config.toml
dataset = "small charts drawn from random numbers"
train_examples = 203450
arch = "dit"
targets = ["trend"]
qk_norm = false
patch_size = [2, 2]
layers = 10
shampoo_beta = 0.95
max_precond_dim = 1024
one_sided = false
epochs = 8.9
Rows from block 5 of a small class-conditioned image flow-matching model, named by matrix and row number. Rows with one number belong to one neuron. Each number is 500 + 25 x the weight over its row's rms, rounded and kept within 0 to 999. All counts start at 0. Numbers have three digits each.
Before each neuron's rows are labels from the 100 images, of 14976 (inputs lightly noised), where the neuron reaches its highest value: "strongest on" is what is common among them. Only what is clearly more common there than usual is listed. The data: small charts drawn from random numbers. In brackets: how many of the 100.
# fc1: MLP up (model.blocks.5.mlp.fc1.weight, 384x192), inputs 0-191
# fc2: MLP down (model.blocks.5.mlp.fc2.weight, 192x384, transposed), outputs 0-191

strongest on: one colour (98); radar chart (96)
fc1.114:467473468487534478513504482485491532510458530515490498521438490522496462464516507464442509507483525522494473484516502508509545495496532506483519461517470519497446525479507491460539497493456479469467511492567509517455494454505514490533463535506462489498521497511485449465482521475505506556542460464526505532490559483517504468436506494490479505514508496503506483473525511501506499493523550471482522466464509516475486485493501469521485522484494488501476510526530471521470518496506461523512458524504518530482491471485485516480501494538506496469494541463540486497504519478517498528
fc2.114:498490500530492503536484551528486498505523499484523485478552527521532495532503512509573472465520465524507490492485488460506524493506525525467504508470472521475546523465490479550437497526531516520554511512452473517482497491467474514527457432502487532499566501524467547526530474489513490480483463482489521486473489510512500459460538479489445501516480491455526505553512499513532509504514526517485510506507504473531492478509532494523498505469488498521530477489488490507489503484492540492485547511492476455504531540527484487504520508509526475499531494518474517500509541496499482501

strongest on: horizontal bar chart (80)
fc1.190:420507468478519459496511477541509497507518520487532492497452518510480482544533486543531472469490513420498535468499506469486466473525514500534515498540530464475480492503485501509520506479528530541493509504507544494506493478502519516507503510509466490523494494485531487463521457490499526440534526576481489506483519520520516507515530525530506527556506476483496504505465467520478484492538486496510514536522502487494480475518532478478457483481501553506489453473460517497503509506492526529517501485489547513466504477493506446478476523508483484488480464522488504526496489469495507464
fc2.190:520520479487469485505494500477495538489479528473470501526558510506527472478495450447488495517461479471519478522486496521498484537502502513518473497466523476526504515504482475493479508521506522502502474528472446524517525518507455488515490482470453487479454500518547482461501441485510443453544492523513518518509506470488466492516483541493472488473509526525501448497500531520526536505473474523472500488527523532494572472522501468496512512472538485506539530460516512522498493556474485496508543535505517516506505524492499523477502535527502483497484471476467522495502479494489550453

strongest on: horizontal bar chart (71)
fc1.304:488503474503514585530473491500493512483475500534521501496459436541487499512499510508535492496496488470497491511476494468492503549526493507488509496522573507502488511553529452478490433507526494497506513541487509485520475492494516499525510494538468501500498523519517475475531503507514533491464507510531534510477492536490468489491507488528492467542511485503511519478554541477486487502534471502518527517535523474505526478503526535480507504524534526531511490502460501519479477486489491509533439471501474597488497508485482495523478458493523463480488486492499498498477517518512436474
fc2.304:501495502497494558513510517530558516488490510502469515537532432535486499499454501507487509519474502492474555493489509575497509492482515498478530491490519500499480468521498507495499464485546487443492501493520508508509555499515456530518531479515456483524499532479525489489486477556517504518495499503505486543505523442497525482506551505493475540456512521436521515484507510461543537510500480504518533502572467526512504505535526512491508493512510489518496494498509507509490463553497505505514527512495498442469499492511496539452504516490454511517481469530487490507488471524523482512

strongest on: stacked bars (86); flat (38)
fc1.76:485511448449544488485473482517520517519510506501477496531489481502507483539490487485535483501522487487519505523493482490471545497500481517509518485485519502466460540513501510547477524510459510537532461549493528513447486436479528498486520475497512533507499514463502500497528487453518540476493489476446487512511511469484482484513491459512507497472528454485504493489513518488501486550497493506469512514464573492501495506522478508522484468481493506495552443510511558481491523454483497493476525506455514501496539534472474505558506478495443509493490453504493553504481520506490508479
fc2.76:526491457500492480521543480490499517539491533490518531486505498506482539493514535522532563520510490473505499457497489506510476528515475538492491513479515473541522534543515484464500502488468508457476475476474503514522510457535445489503515552516497511547478531546503478529524490472493473481521501478463499487496482513496499514533512489458487548498470489532523523527509466496497481513485441503492492474496430555490483492505528525514484543501494471516465521499533523497477521491557535509483525454488532538495488505480559508463503508524477484512492469503533497466541499519516500503

strongest on: pie chart (36)
fc1.35:480488501460523527517502428509522556524507529486508507550450479501461508455454525526486513484477500507460500463497512455561538529450485464514494480497512470513495488496505472482492501494523520500557505519488534494479523503480505516499493474446498531498495526493483490488490509491530435533505528501504515509508522533502525563487522516491507494457535478511518522491510461530477503495535517498484476505474542485501485494465508480489532502483535539483488491489523483522536485516519463547516541514501485489498531514451477480475481493475503537482547541511511518503525469511536474481
fc2.35:525496493465482544521499542497524527558492561545493462511481485485515470535485506493503488516489485495466521541484495546486514454548526467522504533472505492469494498506469515482518505533541533496475485475509473502520498485498492514498483539477498531487538499470461524513512527495539517564483463484533505512502492469476503511514474541474538482486450520540480469516515534501571496458492526504528508506504520509496498517457474479507537498488495530508510528490495482478495535510513513507494458513481476481508479478562515482520501467482472536494490524521451499514481480540556506484

strongest on: ring chart (68); pie chart (31)
fc1.79:506485502530487484486502476524464519438517497486500501468509500472506560446567503514527518550423521497523505509512547501456512526567465507531528535492519475502514511505515510513511510503486475513523502484503483522519496518504492501472511512509523483466495520530489459486509495469456493477434466475460527501519520477527482510467517491517480476531544484483503490514467491465510466486530523479454501481526515505500482495518489482506487456495532514468482492571480451527483474474506485500488526482475490458534522482507537493521483464478558497513506500502517498521494483499509503530
fc2.79:470492486485518475495531485463503482448494474466491500538518521498497540550432501503493478461490532525520498488530542496497509506450458541513469473488534485497525476500502465543523477465517464527493511509487523545517521510544524492504524464464480515556463500500494497474488512491455471491465509476485496506477496496507507520530472506483494524517476517500510531521484529493484566514492530513524479492508538522494536519518515471506521560517489477532529493539476465554481497480484527482502485566488477530536507527516525506465512498496483517524518495491479503495535464484520468531

strongest on: stacked bars (93); peak in the middle (34)
fc1.87:464501500496553495523515494500527513531513529513499487502508483535469524499476455475488504504486492540558511467520508509526474506481484495466513483432506509518438499497484491510521504507530489517529508511490511494446500489501506497511478506587475474501519479464544504522473505492527432479513540482551509523522476526475497520466476492497498530484510503456484525476509502440551541546510475533505466503483509457516487517487481538474450542466515522518490502529494482475497510485488489505508477549484489510500551500495493472516459490507484496490521499474438478505476503482491488480
fc2.87:486497510501528443480519501532461473510493505468527485534516486467483520539502536493461496489510542471528523489498461484528524513507477474534493495490512481495517465479486480561486487488487480542491526517497503501476571512508483529483529492461504464498495467494501490480446509505464483500510487487486500477440487478516527508506483514487508539489479475465519451505512505478489531516472514487466490511483526505481484447566524476486496502483550449489549475460489486502470505492519525499520517546539501491449513503510558519474523483509488486532457500466510490474492469488538500548

strongest on: radar chart (100); one colour (100); grid lines (92)
fc1.373:519517444529494479471453501535523559503536529498484517466475503504513484489485496502561484509497487486512500497514525511498474522508503477509467515464535506513463504531500482510513500483474500512519486486495541504482558502539534466494531483516485485503542503493506460473507476502487477539447475484519496507515507407493563493476541520470528486528467499505493500482497473506484536506500507510515538514444483471455544519503497484496491524518495505489486504437486542523534516482515501493547515484481549511544520483467495482515462541496504484450532512477474486492523512478479505510
fc2.373:512526511463503498476545487495498490484507520461477488510472503523536485491498499489453516449509481482511520561494517499492518503480473455500492515515475533472473496512498480464508523513495509526531560497489477492512509480485470520454511492560516520568537477482497502549455487509443527500506487508490528497489466493526536490478489477502511533516522532518505560493512519491509504478504503451504500463505494533521485529526460484512487480512515533472467448504519578510471498523489469511460499541517502524518492490459536498517511476531525502476515472516476502499472543515451532481

strongest on: one colour (99); step chart (95); dark theme (60); rising (38)
fc1.350:536453473522475471513474517472518491524490473516506470468552495477521498438481503483474509501530534519486496542459538526526475524460501507487526510490497507509577481508490517488526504512444484495488476517533494505531509547525522542504538495478486522502487446523530490505442494512484482477516503477521500505448460529496514514520491541480490500489488489472501542473518486489524508519496488493500473436521503508475465538510499538476518500490507490494456535502472495463524499530460456541499505514502512572491536530466488522496498489499533496507441499482496500472507508495525502500
fc2.350:507501503522509483526534483449536465532502545538443531521467516489515483538516490513520546499474498543492490489459500504510470504485511480490478515545495506517467506507493474479535523498471478494484477508509475541524536506509510519465490522503462471526476468471508485488510486525481505510480450479505509459489494503504544530514528503461531563490447509498486504511498488538472483539480501509472503509490513499475471480450442512524519526524480534503520474460534462508494502531487529522537461446535513518518478517459529525511527471474484528511438475492501505472533487493515519494

strongest on: one colour (100); radar chart (97)
fc1.303:480480505497527505525482489478483509529502482507496514507495492540500520503474502493508523526491482475520508509522519508498489489457470517539492530485501543499525525543541505473486485545506520532506495559518505529524487510450453517476464503486456524510440514468452499516514476510550468497508511498499467526524471520526541489541453485517533468566485479475523511528449500499529464462469549552520479497524500516534492461513497538501490506508527485468508509493538516523554475457507505497445542500496506517523507508485472490511509558495511510501529482535480472528489509512498481519
fc2.303:508517479525467521526494512504483490483439519492487491477509456495512507502486491517504531477524556496542490514522537494477502477505540544502522511509500528540458490521494521499532500473525496489501505458487512510526498514498499525498560557506485459498444522537492492497511515519523529527512498485503549514483516426460498499486504482525502500495558516489526487465515463478475549489523523468460494505481501475510526502508547507492547496536509482511462524485496495473444541507496448523547474505482540481470474508520502487492509428507509528519517490466507483504520512517502456523

strongest on: ring chart (74)
fc1.145:505517521483566509480457497503508540519479535505451515567475468511511510521487495435491520546495533520524509450520504470540467489520507526501513492483493513542475488498513482522489496471517533522476470515508490505461519482514481530510493521478483481491511537471534474556498455509521501502504451479482463491515509528497490466474517507501537481518500497448513487499486482507491487520523532515517546552494498497481512498523527544505553484474470524447513508556497494486528482503498483514496498529493491521533479506481543481504478515458513444504551488470479496537521506483498456500
fc2.145:515447485496497511499503505498514563494493561485564505445453489489471500497489501467451487533496437496502518503495476503518463492517495522496486505485485531507515471475487542494514495545499531519503498485514491476470485496505567517518480472464515521494499461511467482493440460498503511537474520520479493500502529513490502500475504531515523541504456454489481540486526463466495489466481527472496473492523516550500464496508465504477440521465496492519522508546493475515491514495492510502507468447497514514516508443520471520493486458544520496496542507527493497499471517473529499499

strongest on: dark theme (100); grid lines (78); radar chart (33)
fc1.312:520476529476528504461485558474534458514520508498513484525536516534491453512499512454484519531476549461501524502499469497522512488488479518496558498485512538513512512496536484500488474560546527520529516505510481532465538477540490538521485475494510523494497475496491528536484510531476456485519520485505489486567485505471532470530507464484494503515497484469468498522464498500509467535551493538526519473518494507505499457538499506525488543530486473513533487504528501487510522504486491479553539488512469512533500470491524482496515467515509476520482440517541461509498477492515519532
fc2.312:506495514496528514492526506511508493497499498516507536457458524462488479487511532534511479477455463463532480564485497479548459506509469447508515514491513439444501487508489520508499507527504498529451504482483499460463460513495504514531502503496478454494481452484476537500500515472515490477521487512495532517475510459521482511468538459514497500489467512509488509491514528543486500491499512493474521474502504478473502518500481463465556504532550503499518513507465515498449475485500533493451479513448536510501508518517465480533544548520502520480497464486465470491486494491519554540

strongest on: ring chart (58); pie chart (42)
fc1.142:488479500509561514488507526455465494514500512524529490467533515498479527511477490527486501492482489521548515514494525512475540487498517503516483442444494485534495497507483486502497500507505448502470477468499513494477523531437514491482435490483493486502514500510498477533497544527477470515485515473521484517498489481523531502495452501485484495489546498526494529485493443458577469509527473479515519453489448466510494495484546486464473530517493549468504499487495450536493518478499469502484496521478510518472489471496565525481504468513491507480526486526446480472509472512526493484
fc2.142:517512527505501483473536512513488510414496482495473526510486466536514502533479522508494530529478508489541493537494498548508491482470509526514504497527525503483512501485489478543500501477524492531465530495508569526485523496523510499499508541525492509484501478484482452492482496517486453489488482543451486519546459500531498519459495518481479503491520487478507486530533497499506509498526454474457456483465482505495454475517517520498541475498557493514532499489519537490512448500513512462512495467535473521529497525508556465461446485495466506514461486468498497500433508493517488496

strongest on: dark theme (98); ring chart (53); pie chart (39)
fc1.51:437467485490504517491490501523499496436535484470501513535500535478512504517511511551525517489505512484487500485456520531495550490518523453490482465482508496494524514518507510547513492539492475514472489474508543506512541449512483486473481499500550513496512481483497566490546507495447438506516463534497504504471471525500517471489451453510533526540508462467542497499488527519496482532511546502489529490533440481473447512524522493518472503513512531514483487489481525511504514491497469516503515497517494454509520501478488492478498490554558478513518504479478493505495497531473522509
fc2.51:509500556488492530481457507553505524463467479537516516471470530487495498479520490478472500498477467459454483472480489514509545515468540481509506486493498510518465457488520488530471478502504491517533550522487513513504496478492475505481465498453534527470511478567476470493500499463495547511515513564466463509503523518509505518526532454500508511531507512542481478507506523514516523531480513518516480477518517519521534527528478515506548468458459478507538509483481522457496458475496562474519515526486505494475495463527486485489483507523526517487463514504542533490520493485472508484

strongest on: horizontal bar chart (99)
fc1.288:493528516497510513520529494495511518483520525487540520487516533494474475520472548506486516528516503520494487533511494524515476544483522522540475518446499491488514510519507481490522491476528467474487500507479499494515509492474495469482508499513547482542498491482473483504513454491566471492496490461516545493489557468450446517457496489477473473471526489492485528520498471479500508492510501502489546463512532456473472540536466513513488466466459572447496518529483513530491520534485519499545524494555511519496510515530517514476470545533513477489543504488499461498509483504492508551
fc2.288:512489516485480505538468497546498500485493533523494451521518497459508504530500511458504484495484517515501523453505499507479474459507527489505534512484498491507524478516487490511480495498526502512477553511543504526483506478481559469512508521493498491472514498520538485484496488524545496483523493512508461520470499500519539547478478472514443494501505483501521523501498524539459505524520526515504448517528487517539497538570537516492440503489454540488451470520507522479463491518527552470462455520524509502514478470490488502492488454468526468550519536528504514518523472511495493554

strongest on: one colour (100); radar chart (91)
fc1.28:531541507477509494480500506523527518548497526485504465471474455520517463479521509517447514501479456533442532527516495471543512501493493530485489488512517466463493513467526499538526489521500500471470490494475497494504464511503457494536474496451511475503502499543485503497495480530514461520513506511505518542505513460491516495541481499497530505517535500473503542495482503492518502537463490436512508501501539511492464494509509499520469504452506504546468494511495536489521486464506475450450469546476500564456504492468493527464474529511467499553506550468481514482494483507499517528
fc2.28:494468492494489508506498516498499494512496491543503477527519490460486539495509504483528491556472547494521496470499504512517558525514531501514482495474528442549487512521511505477532501495501473500530493493484479506523517510461520507536511493451471522470500485458478504510527512499499534479491487483480477522487459539490486533534508496494499484479486515510495498469481490470517445507514476476506514495486469478501542502508504484478551458489508465436480521488486466494470508459494517433545530416489489468529459512543525508473450524481506472511511539508492516471519442505520525525

strongest on: pie chart (50); ring chart (29)
fc1.148:499526537538483522523482463493482512497524506506544498481478521514492479484533503492515508494470481485534494535455497489507548487486503497443530488474527492514506512457525520467507510502473471500506533452508480484465469515520456506493500528515499499494483504528502473518454531473519522507512489514499489495463493491542485558490505491471520504485503478510526476507467479537527511462518513487488557556481490493549528430469526489517501479477518516534509496470493479575521479511509502495489526481541507422513498507497497505504480498523489473466521484533536568479520461517499503458
fc2.148:506497546503521529544513522530518521530485492509493520540529520511511486544526461502488515511464531479544449527492476453538523514489499463486506492491500483488486522511493524515496474495491487470527537502470496454516511546527508524474481517493474544496480481532521510526523508494500480521529478524530463466497513510471499515483498501488534516498474525523516521523498552546488452452509503527523507471529502517475460486451521500548511516511481441490476542494517501544483508501476500542486465480530476568467450521511508499494521496525498482501544538522486498466519491500481533460

strongest on: pie chart (47); ring chart (27); bubble chart (25)
fc1.110:473500485497495446485523477505489531492475486522529475550510485494544514502495486493517519509491459504532528523483466527516500456505470477527508565519467531525514542486541531498487470483536504468472489531496510531490491463494492517471467492502487515514481541520537469471489484503486488536488536518503500490450472440520503497538436472513490485525554511500543519417505518537478485520501525506523500507524513561516495469492519504537506530519533477509495482519513460497495496514537515497509517521500532499513563536495508521451480487504515494498499485503523450512490522481488490513
fc2.110:507481493514485468522459530516462506496534491547500452488507506509471515487500472537501476538488524510511489500521487526502527526475488473477466483484513505492482468473485520476488475519513458530530516508526502479499475514504529509493516517462462505502479543507477563436478459475492504515468485534488517482524514565514492511467526489494513568482489490475487468495507496553529517519495486525502509496494498487464465466489508449501524477496468457459490473503527478530491481449497551485496523460433527491499458491535510486506477494498511536500479499491546482497446516475481521471

strongest on: radar chart (89); one colour (89)
fc1.184:492470487519527470482519510532513508491522488491503508482479496467508503482481504516529510528528464526506498519507486513530454485513483515545526448547511503493481458507561491469480481491512542550474502515446504498493522475480512512534451515499546492487491517516476476507462456515480486508515495494480491507471537530500476478469497493469528517452449495452533499473496483503473543466516483442543480514423482531492531504514442504505492511512511463492514448475483502528495536449485498504536447488478485502494516514513472471478500492486531470491522515518474516483512515528517487487
fc2.184:506504529534504519529539493456514517505487491491498508524506497499512528498490543476459525495488497472542489487516522554442531495515493542484462497534523454467457499519507501460557505492505475449468501515496464499465479478454537474543487511470514514496454486477521457507525530491562496515504512490469456497516493515478507498516525499494526465490536479547480483503477518487497466533519460483515504512518515505522524493498487507493517510499523473512513518522540484520499518480514521520486498508527549487520481464467492542459493500487486466506539518452477518498524411514526501503

strongest on: horizontal bar chart (43)
fc1.166:537497487512532495522448528503507547510509488463481526509468485491524513531534444463490501507518501479482463493507503505504516477517495471471522528497483458505485541497520515539510444531480529538545514511515531534505521516517500510444502493549522543461474508520482481470494486485535479504522490527490459507570530488543475455494548500491468489469507509506519495497491507529508486527516449473520480490499534503536528460476487489536496506502519467508551497465467522490468522492505503470511503495511523442517496523474481472493515529528466505513483455495492535508507541527482538516
fc2.166:516545488513513498493518485525496509489508497513532487525528483499510519490488510488514517506504490464521520559521504524526519447495532517514488487490469493478499512502478515504477510465499478530535502506504525464511515509472557511481506475532510497514502475507465510516550470505519508522537548515520494522444493493443525449522455469468460502509520482488492511500520490454543557473502492532465476468471462467515419494465493469523458476490497481486456534489548530509506527508491473483456530494527472530492509496495490486514481482486518487496493508494512487502527530443500524430

strongest on: dark theme (83); flat (34)
fc1.0:500487502467516504488549537507511547522504494525514509533527525539469544540521482514475468467514492511550469501507476499524471484510513501495492466515522480497489491514454471475463497510450571523491502474511498446473519508481503528508478543515495500521464502539470517515546530513537530477496493514445507460515477516486492495539500538497495524543477507498487527502492519504465549529507510508501462496530458547491530510492454479468533472500491523506460506489477464518473496487487491520521483534528510495490492531515539475439531479511513521520506485521527523505548516452482514500
fc2.0:512486543495538500509481497491492507457545522558476508536514479484508527448481490511504504491491476511511500491490488521494547495485492543492473514492512489499505509532528503524499483477516539516521490513495494508534498508503530527507518435504494502465480566451457496514487477541507482487514472510466512498507520483493515491511508547475475536504425462513500508514503474471495469469462456499488524473525495473509532511477550513506479538454510460490495528491481488508531438486459517523509522467487508471519480470496524537470525504518533512496531491513467460490449505452461541518

strongest on: dark theme (98); grid lines (96)
fc1.50:493463478459505505489529544485559487526512487505475521471523483489560509527499538487470485522482413518469491518528515472550473559468484513488500486482504534499506529503531479486495479532456522493528545453505542471508496490495479494492533473510502532503491496543492527491487527486501518527508517466478517493536513501514503493484507483449454490492544488490507516537480496510506516527481520530525486461500525528512480482458508534488565519446493486500506507501514477536492474496463509490496475483517522528501525477534459460502527519526470518521511481449459503509504513512516487475
fc2.50:500522535531488502439486485535515450510526482502510464470489487497511499469496509523481481482502566526510513490530523505484495488522508456506477506533496534538482488447448472549486511473524515517453534509425502509522499519492502494476542502501479465519520503476474423484499488497521521539478512518504485539464532465511511541480487528515528526490500529516492525523521506474526516542528489506516499524481482472504527486460497528488490518493467511547481494503481497498514524499502523469539492495515514474464470537496499536510536481486492485507456544508527484536547518484476527462

strongest on: horizontal bar chart (86); grid lines (71)
fc1.193:508489511451463510482540524523480485493472469486505516503510533505498563521501509488495512466464503523489502494493470482515537514547508495546557501492511523452518437504533469518519496512495480498487559503526529505525474509467477484486495456506506503482509514515483478479544476492511475478508511511491529434502514514506504485529492519502507484481543520473476475516510545513532529473482518498498455484501504506487491513537543515493509506497509459504483536468481440520510530523465511517489529458520508451509490506519515481541511540544525537465511526520476573482512450511516493519
fc2.193:496513492471516525496488474453509488492521446486485514518478558499496551463489481515490491506503440527499484517502482519510541519468480482531476520497476544506485561507506520459503457504513493504503488480513517517490550474494531474484502508506554535504474492469506532474474510491522500462479556490474505457521504494490510475507513519475477527484440453510485511514481479469469500490500436502502514478488497530489513510539478480491493479467470504486523463497538448520513521521526496559465468526505485538518507500474549506476501466456470542488533490481489527520490487500519542507

strongest on: pie chart (55); ring chart (45)
fc1.215:482486486523504490500492553538483502510490456538494488482505481513483514514462501516527516519513485544521482529501523508511565555471459473489542464513505456517471486506497525515525474489484520512522481488500533516480546489496548481499475501497490493465519525470459483529475485475504525514501516484498503517460518496489531498477488513469515494483505465511518536514506519497479567495475519537487500443487512500507514518520547460559487541507481490487525500550550501508538492532500515491489486495465512496531463508488466502530477532492491506449486478544551470507571501538491511515
fc2.215:496494485507489499529515541514504520501481465482491465481519523496502474527470505510482497473462479490479477513529469465502503474484497504498469487516448463510532539467538500455483513444467508497511478509487478537470467497537521497516490496500510507519525514562473537515546463523481453520520517497518537498523520560477454511513475474512528542481470522476479482512513498483473497500487514473550501489503499526510506517535491508556551481474498497519481468541472525504443543492497526506514521490520543508529548493535490484480513462526497522505547503494503479518446499516477453490

strongest on: one colour (100); step chart (99); peak in the middle (38); trend: dip in the middle (31)
fc1.141:544478482480539498527474486461492483511500528467484508467522505506518506508520519471508523510586465556450542501494459481463508493469547489518499507487506544497474507482509508502493515510479518515517532539498462456499507497478527521479490462500476494525536500456501490529466512492496450454518527521507463469451508514493540481501524501515480511495472476523499512477509482517515501466510510544535500495493507471500485528527476494460464490497489503559494541490452535468556525495511463478462499481460510499510479500544524510526498514465487472476501475498511445481499541495507495509
fc2.141:469500509440480491576499466498526496511488512510514467492502510506486498490514491529509446497513499505511484508503508508543475549496487497571511505507509523500495558480469486515463483486578489482460487507445521512518501496488442540462491489527486529518515477535472520505484517450491528500477507527484489481494515489511509479516502477482484508477463471496493502475487508564470526519511474496514481545516496473512506521487462473546489525516527490485481497501534453475448519511478484491528491439493489538503499535481462501493526498510501502521506445470515507487518534468485459516

strongest on: pie chart (41)
fc1.2:518475464519544515521502469486500487485422522525521529513454525511513518481525521520540552521523514526497467456446520495512546480467489498488507500460456498531510531473470510487535493471508507519502485457477523513488496529502511461484506523528530496513487507482497503501462482517506499535521506475551490498524542463474492500500500474533511524502502457524513490495477516519460481488514482469488498482509506521554500421468495490485503520490451526469487504473502518507489512495510498513525501513488517478532472452478481507499511527533484494507450489485489472466562546535505539541
fc2.2:504512480506490531529503465499487502469522492491494437512495499465473516537506501494495470495524488513553472534450526475525502546510521530492502491517458507478513464511466487457505496487494511482509517520540471508509504510516471462490491495511531487464445531505473480520528498498482485497512511520520519503506494495521536498457436507485522492504497515499521512512512503515528505470506517555525486503565485503442495446511488447441482476530500502527496468462492515493488475472498455441499474512463504527507538512520532505492481496459529495510459487515487472473458554483507515556

strongest on: ring chart (100)
fc1.158:508503463488517471477453512502495494476510556501533526502497508533537477512492518462533530482504486477483510517505441547516471497477490522494476477461504525504457539516519501500496493513502493496453506531519440484521464503479486462510546533514499456521511535482424495504499465521489485525508480472492442510515508502487494536497469501485481489503506511445503527505476537526501471540528544506501474489504478473549498556516481518512526479480533529449483455529517518482478511484495501471467487492508484507463520460486515454489521502480519529471512510455483477460505513527510508477
fc2.158:504517506538533508497477496505508516501497523514479481530509502473489479535498454543542490510497476598490471494483433460490548470481534518482472496545471494502474488502534430472495497487519499484558495507500513514491511570497507480517539508510495499514474497502484523472517488559507495530481500482529521492492514466489496529521509514508483488496485514489513485478496479485482503463466473513473500482503526458481536548489528512531494487505516448513540524472506474492548491501517521477484475552468536473509518495512521481475478494466501483479481499533526520484451475522508464527

strongest on: ring chart (66); pie chart (31)
fc1.250:514466522495458514476474501580497458475478518470485510519494482522491552522472503556510527524548502535525513509509466462490564544488479502544513512500499526531505439472496519535446531479522477491490503500497491486462484520462474521503496492485516507508498523524513484527498506486481518540506492492503501514501504460546453491524527513453450495487482488501507473528502502499517449499493477536487462533483488504494507462500514471484522569473507528507510493497506478507535487507480488476493493476466464481534530496495501540501502507460560496474530490495484479530521537496477497519
fc2.250:497519508515503434516505498532480458529551511510545497501531497493500532458489561442455486507517515536500520495519477515471510482517489454529498471489472499511535526449501505492506479482484465508468515496514515491461561497490519527532525457500495469478499505483507530475505512531448503494526513476515476523466513503493533467543444514525473513489519508472503514478485464492512513488510519470496535521511475445462469476522479505480507461499516467520472469487489477504514512525492531498487476494536470513439506470502499495543564471481530494471508519508471476520492496502492505539

strongest on: dark theme (85)
fc1.168:526502454494515528485526510496523461509488488511506534516505474478521508511509482495464485507513508529540481482508514506488533540505495484555504454512508442507537505488485519522470545509533527549489520476468474471479450486498485457527484560525523486460472448504465516470484462501501566495532479534461505520519469530510500518509543543516473504540519485485519512497500491462476549536485496504494522510487542508516520508468511521481523516526478515491476491471523529453499516523461504507468458515508560480480455481530481492497496495486515524477512474490476479499509528485488474467
fc2.168:502509451472498515530499506520522457540547476462511523483474509488506480498481488518511529521539463533521519527520507521500494488518460525546480504477462453492501487523526503488473522523576509487493521507510489488468558519504526521493463472488550511527434454502490512481524476546518461521533500520506489520504482485508474500507467484501504513510432499515492470501510490531480496512486463496507511527533481473519437526499448499456491496513520527542520432516495514459514487495510522497525480489511519518525507472481492507524486468490473513515489463465519485506477549495498491468

strongest on: dark theme (100); grid lines (66); flat (40)
fc1.81:466513480513540501481511478469533505476478504537502453541489487496503460499530509500521495516491496485496482469538486503518537453536517510449476504537499512556499503480488537484491496521483504518543462515508465513481516488516527521525539487490513505482536436475535550472491515491481531504461506475474499476541517474483522474506504450462511501507480486476525486505478472484455482548516496518505551497490478451502536528515515500549519542468527510528494520503481476481496463491478538447525535509496522499527486501456481493487494509467485508524475482534495545486478535514476512451
fc2.81:493488500502475470521450575502483515503530517497505518513483478475483557540491505471502496509507481519519498497475516488516506511481525523429527485498465453468518482469516483541440508502480433509517433476474477504465469511492491526488551497522527510485491510537504505445527493486503468511459480492487484479503487543473488539510481500512464496500520492488504504499486488492491496487538503487505502451476517516492457510509507472488477489497474504529486486515527457518437465469518492497491429484481535501516505531448481496485506525470501508504504545536499493492465542488470486478

strongest on: dark theme (63); line chart (45); ring chart (26); kind: radar chart (25)
fc1.289:490479514498502519509516513505494476493504528536531499518455491459528533456495475508506499534445462452468508505502506515498520467542509539549491497509463483516500502484498477499496490487514499515474505523504533542479498523468502523535541486512513452484517514497488502532522548494493484491483491523494495531495531466501507546525435526492530518519471436534484504479499514497512500480481569497554485515453457478460458457506502523486523473506522461433474534483464510517486483491544496484496507523451478508462492483477484531496514463487487517514507538483508485479498511461503498487
fc2.289:502529530503522536505490520523546481461502488509463526492502537505534533538466484471501501494508474458468491504462498494467496495496510503490523513467509475450490494519526503530473516490534534495474507466495471462498505512504497509551546523529528508538505489494465513508499515446524509490466471480451498538516470507524490531494524491546542483504520556516512510509489506523486522490542520520474486500484512484541535505498521509479471523535501505590490476502577500545512532522483477483477477495488490479492517496488523494485500509520436498526491531516460500518496484446463475500

strongest on: ring chart (67); legend (67)
fc1.169:506525468499535500483504477509475513513503521488459480489493528517485460522518443532494500511471480496457508494541545474559506499465486555499501472506501511525520499499509502496487543479514519529546540532520491540526502495513488505541520503491545495539476475470507563511522515495458496461505481497506492498501511491473519567489476501513510526487442473517465500492477493495488508454513498502476474503526467521458493527520510510539460486515527455485510505504480493519550516487507479444508539544502501515474521536523496460513502494452526499503489521459429473487503507486533483493
fc2.169:491469488453500511504510512511498513497531487547489488481472513468476489487511482492522491470469503472490494503490525511554463509492518510502498501491466528532536498512498506523497509538511506513471499495545506484525491509509567491564471484470526494456492464522465489485509514502491531477527464511506535528496511497483492503469519511483458520513555520468502493494501480485499551483509518500540523505527540474520476464478460504526481454556540457526541532537492475507455491523485512450486466466523553478529467451485473500511489477515515513470511518526571492517501535493512483486